Weights of a small image classifier.
Model: 24-pixel images, activation squared_relu.
Training: adam_atan2 at rate 0.0018, 40000 steps, batches of 64.
Data: trained on patchworks of several textures, 72500 training examples, 35.3 epochs.
Rows from block 3 of a small image classifier, named by matrix and row number. Rows with one number belong to one neuron. Each number is 200 + 30 x the weight over its row's rms, rounded and kept within 0 to 999. All counts start at 0. After the name is the row's rms in percent of the matrix's.
After each neuron's rows are labels from the 100 images, of 14976, where the neuron reaches its highest value: "strongest on" is what is common among them. Only what is clearly more common there than usual is listed. The data: patchworks of several textures. In brackets: how many of the 100, against the usual share in percent.
# fc1: MLP up (model.blocks.3.mlp.fc1.weight, 512x128), inputs 64-127
# fc2: MLP down (model.blocks.3.mlp.fc2.weight, 128x512, transposed), outputs 64-127

fc1.277,135,192,188,177,215,199,168,194,158,158,198,199,226,208,186,184,146,218,234,210,264,225,236,157,228,161,191,156,182,265,263,207,211,188,140,186,232,118,205,235,201,194,268,191,156,204,191,182,216,199,224,244,175,203,187,207,200,179,226,174,226,163,232,167,155
fc2.277,140,223,170,194,194,218,230,213,192,218,200,221,197,157,232,268,165,185,198,208,200,199,163,188,178,213,136,185,165,155,292,180,190,222,251,205,235,242,200,166,244,226,196,165,155,217,218,163,238,191,209,214,263,186,151,215,164,263,257,234,193,206,197,233,206
strongest on: triangles (30 vs 10.8)

fc1.338,141,204,237,220,231,178,200,145,230,165,182,228,237,199,227,178,175,238,203,192,202,170,231,152,204,225,184,180,172,140,236,170,251,160,172,184,246,248,209,196,162,222,149,168,162,111,190,218,121,190,270,216,197,176,213,224,203,213,205,217,223,218,198,216,209
fc2.338,133,180,211,177,180,235,190,192,180,274,165,204,239,179,162,215,226,158,209,227,182,220,182,216,205,234,197,177,207,209,202,193,210,184,198,228,205,184,203,190,294,221,203,158,222,184,219,202,233,189,182,230,221,199,174,194,227,204,246,198,218,282,200,222,184
strongest on: rays (36 vs 10.8)

fc1.68,137,194,215,188,207,216,183,160,245,177,185,177,160,219,204,263,202,210,173,215,211,179,203,215,247,239,197,171,228,195,209,157,212,212,228,150,189,129,179,189,158,218,179,208,208,180,194,224,159,203,182,159,234,197,256,216,198,148,217,165,199,179,185,216,253
fc2.68,135,233,205,189,212,216,183,158,206,162,231,185,200,206,206,211,219,193,235,243,200,184,195,229,143,211,146,233,229,181,168,211,180,197,237,189,215,218,165,243,178,214,185,203,115,287,161,223,219,192,171,174,202,197,149,204,189,228,220,181,203,163,237,250,218
strongest on: black (82 vs 45.1)

fc1.349,103,219,147,194,192,206,210,165,236,210,208,216,176,213,240,163,189,163,176,173,214,205,190,204,155,215,209,194,223,223,220,208,208,232,214,179,176,176,194,237,209,192,179,189,206,187,181,180,232,128,178,209,241,150,199,185,194,204,177,213,168,237,136,176,165
fc2.349,095,159,162,214,188,187,177,210,191,202,196,202,137,240,303,194,189,238,239,274,240,178,224,221,165,177,199,207,168,205,199,207,246,199,175,202,147,197,217,166,127,226,205,179,198,168,165,186,228,191,201,211,183,171,252,230,151,175,238,190,211,181,166,161,202
strongest on: white (74 vs 45.5); striped (30 vs 10.8)

fc1.450,129,187,197,166,200,212,211,230,273,185,204,236,237,200,177,278,278,264,218,152,161,209,187,199,213,231,197,153,196,169,165,181,210,216,183,180,197,152,247,244,179,196,205,182,138,200,226,141,202,158,175,200,173,179,212,246,211,227,217,227,255,177,205,135,226
fc2.450,124,257,148,171,188,204,239,163,188,153,212,221,148,161,206,236,199,200,193,288,232,183,192,206,166,219,217,211,180,200,218,201,196,232,244,167,210,163,243,204,246,236,206,204,149,190,159,168,220,215,207,218,222,171,197,195,187,165,213,221,217,187,293,258,228
strongest on: rays (34 vs 10.8)

fc1.7,122,235,165,232,172,235,165,200,255,130,214,156,217,249,196,183,164,208,174,206,180,236,154,200,192,151,242,172,191,135,259,199,223,183,147,192,181,206,200,243,224,168,204,192,215,161,208,157,182,234,239,191,244,208,226,209,222,206,226,268,207,196,229,207,188
fc2.7,132,225,267,186,178,185,177,197,217,193,233,283,166,182,156,152,213,191,187,182,195,177,180,194,196,206,176,230,190,198,164,170,212,231,235,217,167,147,219,171,186,198,201,176,116,216,201,208,229,186,164,200,160,215,176,190,214,168,162,143,225,212,131,214,199
strongest on: black (72 vs 45.1)

fc1.56,127,208,177,184,226,182,226,219,214,189,199,218,228,159,190,165,235,223,190,168,176,205,199,190,177,216,247,199,195,175,200,211,213,249,187,217,206,221,216,171,247,202,152,207,157,187,246,214,209,198,197,173,186,217,208,148,152,166,184,173,201,184,231,242,217
fc2.56,130,230,184,224,252,212,213,191,201,222,185,199,137,208,205,203,200,153,206,204,251,211,196,206,123,200,196,204,121,195,230,219,201,199,170,179,202,213,199,124,209,156,169,205,216,178,160,168,189,236,192,238,177,126,188,237,236,166,162,192,195,183,182,219,188
strongest on: pink (94 vs 45.7)

fc1.62,107,211,210,222,97,220,203,222,207,204,220,230,228,178,162,296,232,205,205,217,211,248,198,204,187,180,220,190,139,208,227,208,154,219,200,200,232,186,192,203,117,190,211,206,200,187,168,200,224,228,216,220,153,161,212,304,225,235,202,198,188,192,255,189,211
fc2.62,101,234,195,204,254,196,201,201,196,228,218,235,209,187,218,183,215,229,197,281,192,217,226,199,182,178,175,183,292,175,214,200,253,193,183,185,218,184,183,193,253,214,210,182,173,237,135,236,212,250,206,156,205,162,185,160,171,199,166,183,245,219,236,173,184
strongest on: blue (97 vs 45.2); white (91 vs 45.5); furry (30 vs 11.3)

fc1.233,117,239,164,239,249,190,203,136,188,265,192,202,174,247,262,234,214,149,179,232,206,201,206,144,211,185,164,199,220,183,197,207,210,220,211,142,145,175,166,204,174,198,133,202,207,203,179,235,217,235,237,211,203,174,207,183,214,194,194,184,185,196,224,198,218
fc2.233,121,148,114,208,142,188,185,177,181,228,192,215,151,220,219,160,195,229,223,287,222,203,210,175,180,238,215,183,214,141,238,186,229,208,225,191,166,210,171,201,178,182,211,155,167,223,190,194,243,174,252,220,262,211,225,231,179,173,235,174,224,136,186,181,200
strongest on: white (71 vs 45.5)

fc1.21,109,180,221,200,226,232,235,189,242,203,212,206,240,152,156,208,222,174,189,151,199,189,211,224,212,216,197,174,265,213,231,211,261,192,170,204,251,197,184,234,264,189,187,222,164,190,270,202,200,245,192,220,240,194,191,200,174,220,222,233,208,160,240,161,210
fc2.21,124,192,206,197,120,263,215,203,186,186,168,176,155,273,266,206,211,206,193,290,216,215,182,209,203,197,194,205,203,177,217,219,183,175,191,184,222,197,215,207,115,208,215,189,241,177,119,223,187,156,232,224,189,165,197,146,247,163,166,220,187,167,221,195,191
strongest on: red (100 vs 45.3)

fc1.284,119,232,198,217,171,208,227,219,224,236,232,236,238,168,174,236,241,190,195,168,253,275,221,209,239,239,208,183,102,220,226,216,116,214,191,200,224,183,236,182,159,207,223,202,206,223,210,210,212,237,238,223,196,220,235,261,215,232,248,233,255,185,246,192,196
fc2.284,109,238,259,182,195,224,252,200,174,209,201,204,169,228,199,198,206,242,180,221,234,187,199,207,161,226,173,215,314,188,218,205,243,176,214,213,134,173,220,195,276,171,184,232,200,202,162,194,180,220,206,232,152,198,237,175,201,199,210,195,216,223,156,217,184
strongest on: blue (96 vs 45.2); purple (89 vs 45.5)

fc1.178,124,196,179,218,209,194,228,251,176,198,206,236,204,196,202,194,141,176,219,218,171,174,163,238,174,218,228,181,199,140,196,222,164,227,220,203,158,182,185,259,204,163,225,183,230,207,187,244,199,178,233,256,137,240,183,236,235,146,227,205,229,183,212,216,205
fc2.178,111,160,194,179,239,196,194,226,218,183,208,188,227,243,205,223,200,253,191,172,249,246,203,194,284,171,143,203,246,190,167,187,202,182,166,201,190,236,206,191,226,202,222,175,221,226,229,165,213,179,132,205,252,203,92,176,219,192,186,179,203,235,234,258,229
strongest on: teal (71 vs 45.6)

fc1.214,115,198,210,180,167,213,213,178,237,202,166,284,178,217,230,230,156,143,172,251,215,217,208,229,187,194,213,166,236,160,265,223,237,200,247,170,221,267,234,183,215,227,177,215,235,142,175,218,172,220,208,210,157,229,208,178,233,141,157,184,219,212,166,250,197
fc2.214,127,165,199,205,193,219,206,160,200,168,199,185,201,184,256,180,196,242,205,239,204,218,163,220,202,221,213,195,168,166,177,224,174,238,156,189,234,186,186,174,170,167,195,174,253,288,157,223,232,141,209,221,174,226,200,214,215,189,114,197,184,211,188,183,221
strongest on: teal (77 vs 45.6)

fc1.190,083,171,193,203,179,202,169,191,139,222,179,210,216,198,169,222,170,159,213,251,218,214,204,173,216,156,193,205,165,251,206,209,239,267,218,217,199,227,193,227,212,175,178,210,213,169,186,217,218,183,197,235,188,221,231,187,181,182,208,189,203,172,175,193,197
fc2.190,092,202,224,191,180,170,132,130,212,257,169,249,227,145,214,152,212,211,197,225,173,234,188,209,105,213,188,221,212,220,233,145,161,202,191,225,134,183,191,226,214,219,226,167,217,221,217,197,172,198,220,249,185,209,253,195,220,219,183,233,195,136,255,240,205
strongest on: black (85 vs 45.1)

fc1.383,131,215,117,181,224,202,226,174,211,168,220,183,173,190,196,222,214,267,208,217,298,272,154,174,219,199,234,221,250,239,209,190,225,208,241,207,184,232,227,211,179,121,211,198,248,196,209,165,204,212,218,162,234,221,186,224,218,231,231,217,195,200,212,195,170
fc2.383,153,170,204,139,212,207,194,218,259,165,213,210,213,219,216,213,221,163,184,187,150,154,200,189,273,181,152,193,164,250,233,194,176,174,212,210,200,232,186,142,227,187,184,234,186,206,184,211,179,175,200,183,214,170,198,203,163,167,179,159,176,227,194,164,201
strongest on: rings (54 vs 10.8); spiral (35 vs 10.9)

fc1.396,123,208,191,190,191,163,195,188,145,161,176,164,204,169,201,231,212,221,184,221,174,200,224,114,203,182,225,236,207,213,205,164,219,172,194,207,180,181,210,149,160,150,203,243,152,191,224,180,205,195,200,205,211,172,155,230,176,236,194,207,253,250,233,145,190
fc2.396,120,238,223,196,214,172,175,242,177,218,227,204,214,196,215,199,160,162,201,221,212,215,206,207,181,182,169,190,150,176,226,188,160,172,192,223,186,251,201,175,146,238,223,186,194,199,157,215,193,196,210,191,138,231,216,200,228,214,187,191,222,168,193,162,226
strongest on: orange (80 vs 45.5)

fc1.117,119,159,213,210,167,195,192,149,158,252,139,175,196,200,208,169,217,180,179,191,197,184,235,233,171,143,182,232,195,212,157,194,197,194,256,198,182,182,157,194,195,248,229,168,273,202,182,164,181,170,183,197,181,202,198,221,178,228,197,217,228,220,210,196,190
fc2.117,138,146,158,185,227,213,122,212,167,207,191,217,208,198,212,195,198,186,228,208,217,204,214,197,268,178,129,167,195,216,219,216,231,192,218,198,193,224,187,168,177,199,178,195,175,210,179,171,215,193,161,139,220,188,251,243,220,268,140,159,155,174,193,235,221
strongest on: white (83 vs 45.5)

fc1.49,123,225,187,153,163,204,193,188,226,152,187,170,199,209,190,235,185,235,184,222,237,232,225,190,225,273,263,159,200,187,201,227,150,235,216,187,250,194,212,173,163,124,205,207,229,177,202,166,155,207,241,189,188,214,188,228,177,158,178,196,202,225,226,219,246
fc2.49,126,230,224,205,249,196,261,179,235,164,250,190,202,209,175,162,220,251,217,196,245,185,174,217,193,238,122,203,201,158,228,200,215,214,233,206,179,208,188,166,200,190,204,236,144,166,185,178,213,212,186,199,226,188,188,193,179,256,176,208,159,201,198,240,189
strongest on: white (77 vs 45.5); spiral (30 vs 10.9)

fc1.37,123,206,162,211,213,203,190,253,252,162,145,187,230,211,193,200,129,230,181,173,186,180,255,215,223,214,190,206,207,191,190,233,207,174,221,242,203,219,156,241,193,198,172,243,220,190,207,168,198,145,270,203,221,240,201,206,221,242,212,228,235,191,187,182,160
fc2.37,125,250,226,216,242,207,151,243,159,183,169,235,179,226,228,256,174,221,225,189,180,214,189,189,183,196,123,244,220,231,104,187,183,233,219,216,191,215,186,178,197,150,184,188,189,188,180,216,208,195,157,214,212,223,149,180,156,154,192,197,205,194,188,216,203
strongest on: checkered (38 vs 10.9)

fc1.496,125,188,231,239,245,252,208,194,204,194,210,223,188,272,188,158,216,245,210,197,189,209,220,202,181,194,274,172,166,240,208,186,207,213,172,204,144,231,227,204,175,204,205,233,194,186,139,216,260,229,205,199,95,160,238,185,241,198,205,194,228,188,190,221,187
fc2.496,114,152,214,210,141,204,185,194,195,194,216,194,156,255,224,172,191,216,186,271,206,174,182,169,192,226,173,215,271,193,214,200,243,222,205,207,242,195,212,220,189,195,198,198,187,185,150,204,182,188,194,216,206,226,167,184,186,209,206,175,232,273,145,211,195
strongest on: black (93 vs 45.1)

fc1.221,096,201,183,211,298,142,191,212,193,199,208,174,243,126,181,181,202,230,223,157,172,173,194,198,193,209,216,205,240,193,139,170,211,175,204,217,183,172,205,178,283,225,201,163,196,214,261,192,228,160,178,199,219,231,182,138,156,207,190,200,205,241,271,215,204
fc2.221,095,245,174,207,174,112,189,193,215,219,206,225,240,198,148,207,217,229,198,208,205,226,195,215,196,205,213,196,241,203,244,206,216,205,198,186,252,184,191,236,237,199,191,191,190,161,302,199,189,290,219,208,190,163,187,196,230,191,213,176,230,153,263,243,207
strongest on: pink (98 vs 45.7); orange (76 vs 45.5)

fc1.445,126,197,261,178,146,201,187,185,205,230,184,208,211,228,180,194,225,271,156,184,216,218,214,204,208,187,191,180,185,198,225,207,202,173,126,190,238,179,249,177,200,250,222,167,196,227,220,182,201,196,157,194,153,186,230,189,234,216,209,186,239,217,203,157,197
fc2.445,119,211,245,218,246,190,193,221,211,163,211,232,134,166,214,184,212,227,201,162,183,208,184,205,161,216,174,201,254,237,216,191,199,162,181,207,112,164,216,198,200,181,228,226,189,182,244,194,229,235,177,238,203,218,156,224,208,178,237,147,199,229,190,246,151
strongest on: black (78 vs 45.1)

fc1.390,136,180,243,220,219,232,200,199,256,173,162,191,167,242,230,265,237,213,207,203,175,187,222,213,178,245,158,202,240,187,170,173,246,189,178,199,181,189,201,249,161,202,238,181,154,199,155,179,211,167,174,227,229,153,210,175,236,216,213,247,226,198,190,154,183
fc2.390,143,229,206,180,190,182,222,245,230,227,127,157,206,233,250,218,191,235,239,225,215,215,176,209,221,166,227,208,253,165,203,183,147,208,253,202,265,228,222,208,208,222,227,204,185,199,203,182,194,129,195,215,187,172,217,227,195,200,230,237,153,211,162,244,208
strongest on: green (82 vs 45.5); blue (80 vs 45.2)

fc1.43,124,214,178,226,199,231,211,182,164,246,186,173,174,254,238,196,173,190,190,211,232,158,248,215,213,151,185,261,259,230,174,172,212,257,253,196,186,213,169,195,171,183,183,254,245,177,159,182,182,190,236,206,209,175,211,214,168,168,190,187,189,174,185,246,170
fc2.43,136,205,249,206,190,229,203,190,175,219,205,227,119,236,224,204,158,197,219,201,198,180,179,199,199,178,252,180,165,246,221,192,128,155,236,217,184,133,203,235,188,164,221,178,148,185,215,219,177,241,217,154,251,209,158,212,238,206,229,203,174,219,247,227,207
strongest on: teal (76 vs 45.6)

fc1.409,118,164,183,228,141,186,214,219,225,196,219,241,186,179,199,217,230,151,214,229,194,189,152,186,180,193,191,207,178,240,222,164,202,251,202,250,156,168,175,235,152,167,144,269,171,254,230,229,242,177,229,169,141,202,170,267,207,223,146,210,224,210,191,156,215
fc2.409,119,140,238,230,215,180,153,214,202,178,114,200,189,193,195,205,211,238,229,183,124,211,204,183,167,229,191,215,269,223,190,208,207,203,192,198,188,190,190,224,230,197,170,181,241,187,234,200,218,133,250,182,206,260,160,181,186,159,221,171,194,184,148,199,208
strongest on: yellow (83 vs 45.9)

fc1.5,128,209,258,174,218,208,202,212,207,193,146,154,230,207,193,219,190,185,168,204,175,208,219,187,212,249,225,208,187,128,226,193,178,229,205,157,211,193,249,157,197,199,230,209,153,171,208,215,178,207,163,242,203,169,213,226,150,179,220,178,208,185,184,236,207
fc2.5,129,183,126,197,204,208,187,161,226,168,246,197,175,221,229,243,178,263,230,220,203,209,192,208,205,165,168,228,240,184,150,191,176,174,167,187,217,201,219,268,148,154,180,230,221,253,192,161,237,158,176,216,232,222,181,246,207,193,179,191,162,225,187,199,177
strongest on: red (90 vs 45.3); checkered (27 vs 10.9)

fc1.488,143,220,259,229,186,232,230,199,219,186,179,207,212,230,185,178,195,175,197,213,179,174,150,201,163,217,161,197,229,126,245,203,146,171,116,189,250,136,188,176,194,242,151,154,176,214,203,208,228,206,156,250,215,224,121,204,203,255,206,233,235,199,194,182,195
fc2.488,131,211,216,156,206,201,230,181,212,206,226,214,177,249,225,220,166,147,208,147,196,247,208,166,194,234,222,203,257,197,247,180,179,206,159,180,227,243,248,155,277,210,245,197,226,185,175,151,179,214,169,215,218,136,171,163,227,176,219,220,117,230,183,213,183
strongest on: triangles (28 vs 10.8)

fc1.324,121,218,239,243,226,223,207,213,179,239,180,227,151,217,258,204,249,201,218,199,243,170,187,204,206,184,198,211,203,159,271,207,160,192,223,203,210,225,206,219,183,192,179,146,219,230,184,252,245,188,198,185,168,236,139,180,229,199,121,174,206,177,159,224,229
fc2.324,135,233,194,238,199,237,203,223,200,231,214,219,180,224,205,239,209,168,188,161,188,195,248,210,217,204,147,220,176,176,194,190,212,291,192,192,169,268,212,177,244,205,200,175,194,214,209,217,230,147,239,190,237,169,206,187,184,202,215,196,136,190,226,189,238
strongest on: rings (38 vs 10.8); striped (27 vs 10.8)

fc1.458,136,220,243,148,199,209,251,193,232,186,140,192,176,191,205,176,157,225,144,210,182,222,187,186,155,245,198,207,178,216,219,232,178,198,186,230,237,237,185,212,198,210,255,238,172,138,201,239,160,193,220,173,225,201,191,200,196,192,200,267,202,179,204,225,181
fc2.458,144,189,193,175,225,203,266,173,216,211,202,156,152,182,251,237,216,209,162,215,233,197,234,175,233,248,130,190,177,217,206,195,141,228,181,175,211,270,166,176,194,220,199,263,175,285,226,138,209,189,260,197,210,153,194,218,185,227,239,208,191,177,216,252,168
strongest on: rings (31 vs 10.8)

fc1.13,119,221,173,166,171,201,250,186,196,233,212,231,225,182,169,188,194,191,176,212,214,231,175,230,179,190,172,238,187,223,174,199,185,238,248,192,218,230,238,160,207,201,239,253,266,174,187,166,183,182,258,197,217,222,204,214,197,239,203,232,181,244,221,218,169
fc2.13,120,240,208,239,254,193,153,191,229,209,192,174,198,244,182,165,214,233,194,216,182,183,189,206,210,177,203,166,210,208,257,234,192,186,201,214,226,215,193,226,211,201,213,222,135,203,228,209,235,232,206,187,203,193,221,229,222,168,202,176,156,205,231,210,242
strongest on: red (79 vs 45.3)

fc1.429,133,198,226,272,223,195,167,156,129,265,184,196,193,211,210,192,209,213,192,217,214,233,196,243,185,140,158,228,199,193,225,161,232,206,204,206,199,207,188,136,197,193,189,186,189,142,192,168,166,213,215,222,164,203,214,184,238,171,238,245,196,176,204,202,245
fc2.429,124,187,210,216,203,252,219,177,207,209,230,155,184,211,199,205,189,203,180,245,212,215,208,188,256,182,199,188,183,214,194,186,171,177,186,192,203,203,184,262,167,181,182,206,184,226,138,239,244,169,157,188,155,198,155,216,234,178,193,198,233,240,172,173,208
strongest on: orange (76 vs 45.5)

fc1.410,137,246,148,211,220,210,203,175,176,234,168,182,200,218,200,218,187,211,212,242,202,200,191,167,185,156,194,251,235,225,161,191,152,244,182,185,168,165,199,213,212,194,166,185,169,192,156,178,229,191,213,157,233,152,175,195,148,203,284,253,219,181,199,153,218
fc2.410,125,229,187,214,218,207,225,164,179,209,158,191,190,201,213,217,238,182,172,186,203,173,188,249,212,157,219,186,231,188,211,201,161,197,225,165,211,234,200,256,209,202,181,167,195,214,208,231,183,234,193,209,303,214,151,243,230,233,224,212,151,223,191,217,193
strongest on: blue (72 vs 45.2)

fc1.285,143,191,150,180,192,193,199,206,253,155,214,173,198,213,180,193,135,187,163,170,221,204,243,240,216,254,283,141,182,225,198,205,181,178,214,204,256,182,196,205,209,157,219,230,231,145,209,163,156,184,229,178,224,225,220,213,188,192,219,191,226,194,204,220,191
fc2.285,123,237,188,233,200,210,238,156,198,217,194,138,200,208,155,240,248,255,196,203,183,218,191,210,187,208,125,226,235,182,217,199,237,197,186,227,132,253,205,211,207,160,205,201,194,97,205,143,179,230,225,226,208,262,207,209,217,176,238,215,184,194,163,235,188
strongest on: black (80 vs 45.1)

fc1.322,137,197,126,251,206,198,206,150,212,225,172,209,157,183,200,235,201,212,209,219,228,154,253,185,156,183,184,192,190,173,180,222,225,167,230,140,211,210,142,239,179,221,161,173,262,227,216,249,237,229,170,238,217,181,207,192,205,229,233,165,202,159,199,148,180
fc2.322,129,191,195,213,234,191,184,171,197,196,232,213,197,237,193,201,194,214,176,213,178,228,219,171,317,196,205,188,221,158,196,225,180,222,197,181,181,284,214,152,222,231,192,118,189,232,185,133,172,188,207,171,249,243,187,181,211,217,220,194,116,184,225,205,185
strongest on: rings (34 vs 10.8); spiral (34 vs 10.9)

fc1.319,131,214,165,261,219,234,162,201,186,231,154,173,168,272,241,200,189,182,209,207,243,193,187,206,176,129,222,218,179,193,208,212,206,190,215,228,171,226,186,243,182,190,157,152,273,193,158,170,181,229,235,236,202,244,180,172,222,240,251,227,211,159,214,165,198
fc2.319,140,175,245,205,182,215,146,213,175,203,182,210,202,200,229,241,185,199,228,206,165,213,215,199,240,170,181,212,107,253,166,195,210,184,188,191,109,189,223,209,168,222,210,185,202,232,219,239,129,233,199,199,224,241,184,201,192,197,225,201,239,227,266,185,186
strongest on: teal (83 vs 45.6)

fc1.148,136,195,224,173,232,205,181,256,171,185,206,207,188,239,195,204,192,179,185,205,190,186,160,165,201,250,199,155,195,224,231,224,207,205,105,245,239,221,264,226,197,176,162,210,142,185,183,242,218,210,275,193,183,226,197,234,215,191,258,234,226,211,196,212,196
fc2.148,149,175,193,166,178,211,190,255,198,187,190,147,251,187,204,217,207,169,170,185,169,201,195,155,225,209,152,257,161,227,239,177,240,216,170,184,251,276,226,122,194,179,210,189,246,218,197,110,148,194,198,167,250,188,195,168,203,271,230,255,143,202,172,249,157
strongest on: rings (38 vs 10.8)

fc1.460,127,186,221,179,148,240,234,193,241,184,170,250,213,251,189,264,206,245,157,155,213,208,200,177,256,207,203,182,184,203,205,191,177,240,203,183,186,144,214,248,160,235,207,208,234,190,187,166,181,206,195,218,127,232,190,266,244,200,225,217,233,167,181,154,176
fc2.460,136,280,231,182,177,162,162,174,180,200,176,220,214,188,190,229,193,193,188,212,194,178,217,179,170,203,200,172,192,205,242,192,204,187,218,191,164,141,193,233,231,173,158,191,183,227,222,208,192,215,201,186,176,233,152,256,191,208,201,171,213,173,242,202,168
strongest on: black (97 vs 45.1); red (84 vs 45.3)

fc1.340,113,223,186,174,242,168,163,172,180,204,214,193,157,182,191,177,193,281,190,128,197,225,187,199,193,235,203,165,204,175,205,183,188,195,200,194,166,170,212,144,263,229,189,163,202,194,207,164,209,201,198,195,140,202,228,153,202,210,185,181,247,194,213,186,175
fc2.340,112,199,225,147,166,198,190,196,200,200,182,162,154,220,232,250,214,160,230,163,199,193,203,176,201,200,199,201,119,147,181,184,154,208,221,183,199,221,179,213,93,217,185,203,157,207,168,200,232,244,214,204,217,198,224,220,225,223,256,186,222,174,210,236,175
strongest on: furry (38 vs 11.3)

fc1.34,104,229,192,175,234,158,233,197,226,186,188,223,183,210,298,149,223,157,175,133,187,180,240,187,205,234,179,224,197,218,195,208,157,226,211,161,184,171,216,188,186,182,199,196,187,231,236,192,208,217,212,193,221,171,185,185,254,191,190,203,188,224,204,206,179
fc2.34,099,141,142,205,184,123,166,195,194,203,219,173,151,224,251,204,222,222,215,286,183,183,217,185,147,183,210,197,158,197,234,202,294,220,161,206,216,181,204,217,168,206,189,182,216,172,200,194,197,148,189,190,190,189,243,220,111,190,237,208,227,164,153,163,201
strongest on: yellow (82 vs 45.9); teal (78 vs 45.6)

fc1.363,109,257,213,202,170,159,181,195,159,256,135,186,180,233,261,227,178,191,189,207,224,194,192,186,168,183,232,173,251,170,206,163,204,194,169,198,207,185,165,201,263,185,177,183,246,210,176,205,187,188,165,241,213,127,209,210,218,174,202,163,233,217,194,179,208
fc2.363,128,192,197,183,201,153,173,193,224,237,253,207,210,161,223,183,185,199,213,227,189,215,190,197,248,217,195,233,215,219,180,204,189,159,231,172,213,212,188,139,125,193,233,230,173,153,190,215,188,212,202,192,156,218,181,164,183,207,233,284,214,134,220,196,194
strongest on: teal (71 vs 45.6)

fc1.318,129,201,204,236,186,213,216,184,202,177,129,234,194,194,191,192,253,187,203,212,212,204,152,210,180,167,234,197,199,194,295,185,185,175,231,210,250,166,246,184,170,153,168,151,229,165,225,218,183,191,239,188,205,251,139,243,233,212,212,187,218,215,198,238,235
fc2.318,134,235,251,214,264,214,191,173,200,221,290,137,211,249,216,187,229,230,185,197,208,190,204,187,215,197,174,223,247,245,165,196,206,207,227,208,187,269,219,170,155,229,200,174,160,207,188,193,124,186,187,222,231,208,237,226,201,215,237,210,165,181,207,222,241
strongest on: red (76 vs 45.3); rings (35 vs 10.8)

fc1.181,109,206,179,155,233,152,179,195,194,183,181,221,128,224,292,197,201,207,178,192,164,222,197,191,208,173,175,190,244,187,205,167,180,201,213,175,199,182,189,197,186,179,204,193,185,186,204,170,137,175,207,190,207,186,222,196,241,193,207,187,198,182,200,166,210
fc2.181,117,222,187,220,113,209,149,206,195,184,193,185,186,254,221,200,207,224,217,305,210,168,228,193,157,218,211,203,249,215,225,199,211,257,160,198,215,244,190,212,178,184,179,200,183,166,213,197,225,154,218,221,179,204,220,233,140,176,250,194,216,146,138,198,191
strongest on: green (76 vs 45.5)

fc1.373,123,206,164,214,167,188,226,231,164,254,196,162,244,162,176,175,201,190,207,221,235,157,159,164,215,212,213,242,197,207,164,162,176,222,229,221,150,136,196,228,205,234,223,167,250,226,219,222,211,224,199,245,196,219,210,234,185,205,168,182,248,202,251,256,192
fc2.373,124,210,193,195,230,202,186,225,203,181,191,182,252,220,236,162,193,192,206,215,234,202,193,184,157,265,152,225,171,181,194,203,208,260,192,223,240,204,194,180,176,210,184,190,205,238,139,216,206,213,180,203,156,227,256,183,227,199,171,186,186,218,157,172,188
strongest on: pink (73 vs 45.7)

fc1.201,116,204,232,152,175,210,164,227,184,234,168,222,174,200,188,243,167,250,225,140,185,172,198,228,170,172,211,186,184,250,198,203,166,236,222,222,203,131,241,196,230,177,177,250,188,238,224,181,147,154,178,235,130,175,191,211,239,191,145,167,233,203,174,150,148
fc2.201,138,188,151,200,235,222,192,216,184,177,244,192,189,154,225,161,194,229,232,186,216,192,186,190,274,183,181,219,220,227,251,217,226,167,208,208,214,248,228,197,134,195,219,192,226,177,217,210,257,186,205,189,209,177,149,208,124,243,252,268,218,177,199,149,237
strongest on: rays (30 vs 10.8); spiral (27 vs 10.9)

fc1.29,125,178,139,266,180,188,176,143,232,165,184,163,194,198,200,209,190,213,192,233,182,236,242,216,218,199,201,167,149,248,239,155,232,162,162,226,218,147,146,218,194,202,163,157,191,193,193,209,181,218,216,195,219,177,214,238,212,232,193,212,219,196,223,160,237
fc2.29,118,228,204,239,223,195,199,165,185,181,220,186,172,221,202,141,214,200,161,213,161,190,193,202,213,157,210,188,234,228,271,184,139,170,201,199,216,216,216,266,204,186,210,212,166,145,214,156,222,183,175,193,195,209,218,123,233,225,237,186,88,184,229,249,196
strongest on: white (80 vs 45.5); spiral (38 vs 10.9)

fc1.286,113,168,208,248,175,189,221,203,238,169,188,153,159,183,205,254,206,119,204,232,203,236,223,187,235,152,271,149,212,195,223,214,175,200,180,186,154,180,211,218,187,194,164,178,204,150,208,181,191,197,231,227,236,217,242,201,191,149,215,185,214,194,198,224,249
fc2.286,138,190,156,207,220,228,198,175,194,195,244,174,249,203,218,192,216,240,254,154,213,192,197,201,170,203,171,204,193,184,205,195,183,197,201,193,201,212,197,176,188,179,235,192,239,287,225,196,167,154,176,198,239,143,83,232,162,221,246,246,190,228,219,186,188
strongest on: rings (31 vs 10.8); striped (27 vs 10.8)